A small image classifier, trained from scratch.
Training: normuon at rate 0.0034, held-out accuracy 98%.
Rows from block 9 of a small image classifier, named by matrix and row number. Rows with one number belong to one channel. Each number is 500 + 40 x the weight over its row's rms, rounded and kept within 0 to 999. All counts start at 0. Numbers have three digits each.
After each channel's rows are labels from the 100 images, of 14976, where the channel reaches its highest value: "strongest on" is what is common among them; "colour at peak" is the nearest of a few named colours to the mean colour under the peak. Only what is clearly more common there than usual is listed. The data: rendered scenes of coloured solids on a plain floor. In brackets: how many of the 100, against the usual share in percent.
# convs0: first 3x3 conv (model.blocks.9.convs.0.weight, 144x144x3x3, each kernel summed), inputs 72-143
# convs1: second 3x3 conv (model.blocks.9.convs.1.weight, 144x144x3x3, transposed, each kernel summed), outputs 72-143

convs0.96:513462479430580465552544478466482471534490497477454483542516439489431550517549454557493510494393487480583565435553469482515564496560442492520443500413498478497451543491462497516513554529486469512593524573505566501459
convs1.96:509504497467528487515550540539515534469513533511501461482504504554501586592455511502504504485526446570390493470550516493475450491580489476489486455471554567475530503502488492463488593483448479508497502492444505490471
strongest on: count: five (82 vs 20.3)
colour at peak: brown (47 vs 9.8)

convs0.24:508486584519502504552505428450438485447486467442555467430487422560523475494569471503458539493481504528461515529453468458545508509484530503529469509424499487578525527456481535481502558537511470450557501536425509491441
convs1.24:517539478566570478520520486464561527456491444444469541426538515538562503455540597507525536463462490480520539504505519471464509506498483577511568578570540563464457545471525464499506525489492454488547477409516480508482
strongest on: count: five (85 vs 20.3)
colour at peak: brown (39 vs 9.8)

convs0.73:463486495476545505484466468552526511482559478507392475483479548455497556492504526496476454476511433458547504459429519492497471486495471515505513493508508473470566471558474402523553486462489521481494544532507480502487
convs1.73:469499496440480519557519499506455574480471511467475450524484446500480490498481557501450470477509446481425518491435505478517535561533473487488444471555484513471440452494447523431496443520505485450550373509490465576445
strongest on: jack (33 vs 11.9)
colour at peak: brown (49 vs 9.8)

convs0.94:458472553444486548524483440475437533534538480508569489511473448494488520518434505574469540469543458523476544451515475475522525504526529436540491494483464513525488478490485444462477441598435463459492443534463512548500
convs1.94:540510524514499442546501488544538506558437462463483442545444469485422547447524537426469555480458555484537601524527546467477481457417472511480551533489534494519429555494548496522563468527480477530503460470484478491522
strongest on: jack (29 vs 11.9)
colour at peak: brown (34 vs 9.8)

convs0.126:472494555447485522490500539493527517432443526494488531495555500506474515519532507540505439484496499427538527457493501458507581498453497491459502491463394464475501438520503437458441495564456534523494465494575519487486
convs1.126:483545519545472469437579520505486482483456500509569474488509525455456483525514419482531469574550515549651502524425505478461499493442524425544514502455540532514497494475457513481570488544474582439482474549490502493498
strongest on: cube frame (28 vs 11.6)
colour at peak: brown (44 vs 9.8)

convs0.49:513476500540476513467484517535450489474500450535508538477552451428472496484473548564510464513519440530516522489561446468467508520455508503510529498494491492479453506576469527491533520520458543453484488522563475478508
convs1.49:487466477524458586551444508540440474468487521416535464589524502545550527497554565521513517463460512513439544492463545477531522469548503480496487446563440568524454494458476554524511527470519476491524480527510457483450
strongest on: jack (34 vs 11.9)
colour at peak: brown (36 vs 9.8)

convs0.26:455503525536535579479421517491538529497412517550528570489513457532505503480416501524482485460479470480536499452478473456502519501527526507490511496459436505476482540531524464474486527469534504518449480536549488453514
convs1.26:460500526518472524456529524494428500467481487421510471501522509499537456509548513568559463428558537439474479526476526485544582549503516463468441432556412504538479496523493560521521545480537533451474478484526446409463
strongest on: jack (33 vs 11.9)
colour at peak: brown (26 vs 9.8)

convs0.42:462519498535466456495469456488508511476469473440431444501459502501510496512502490460485436476512512518547500519518437400518453516540476507560554504455503517513436487522478496503430491493446525507535481490496446554445
convs1.42:542508482468488500456520481495504500542514492464462572519506537535513505476503541476508499516493498479502433519575605474445509470405459533488509535549517511558499500498531435504506474520458517506478602533516581490467
strongest on: count: five (67 vs 20.3); disc (30 vs 12.1)
colour at peak: brown (33 vs 9.8)

convs0.79:523519455517556468560504491541504511558511503501530495453514538527523542488448609514485474482508461522536529436439492503397515510495587534533465494548542466514555541534516487502566547491488498554518517527560527492567
convs1.79:498502488550487517479531505419445570545493497563487499460531469447512483525472478474555430484444440441503494538472525529512591484493521448487481502502437551504486525474504512498590469502514525469503537503636482556443
strongest on: cube frame (31 vs 11.6)
colour at peak: brown (31 vs 9.8)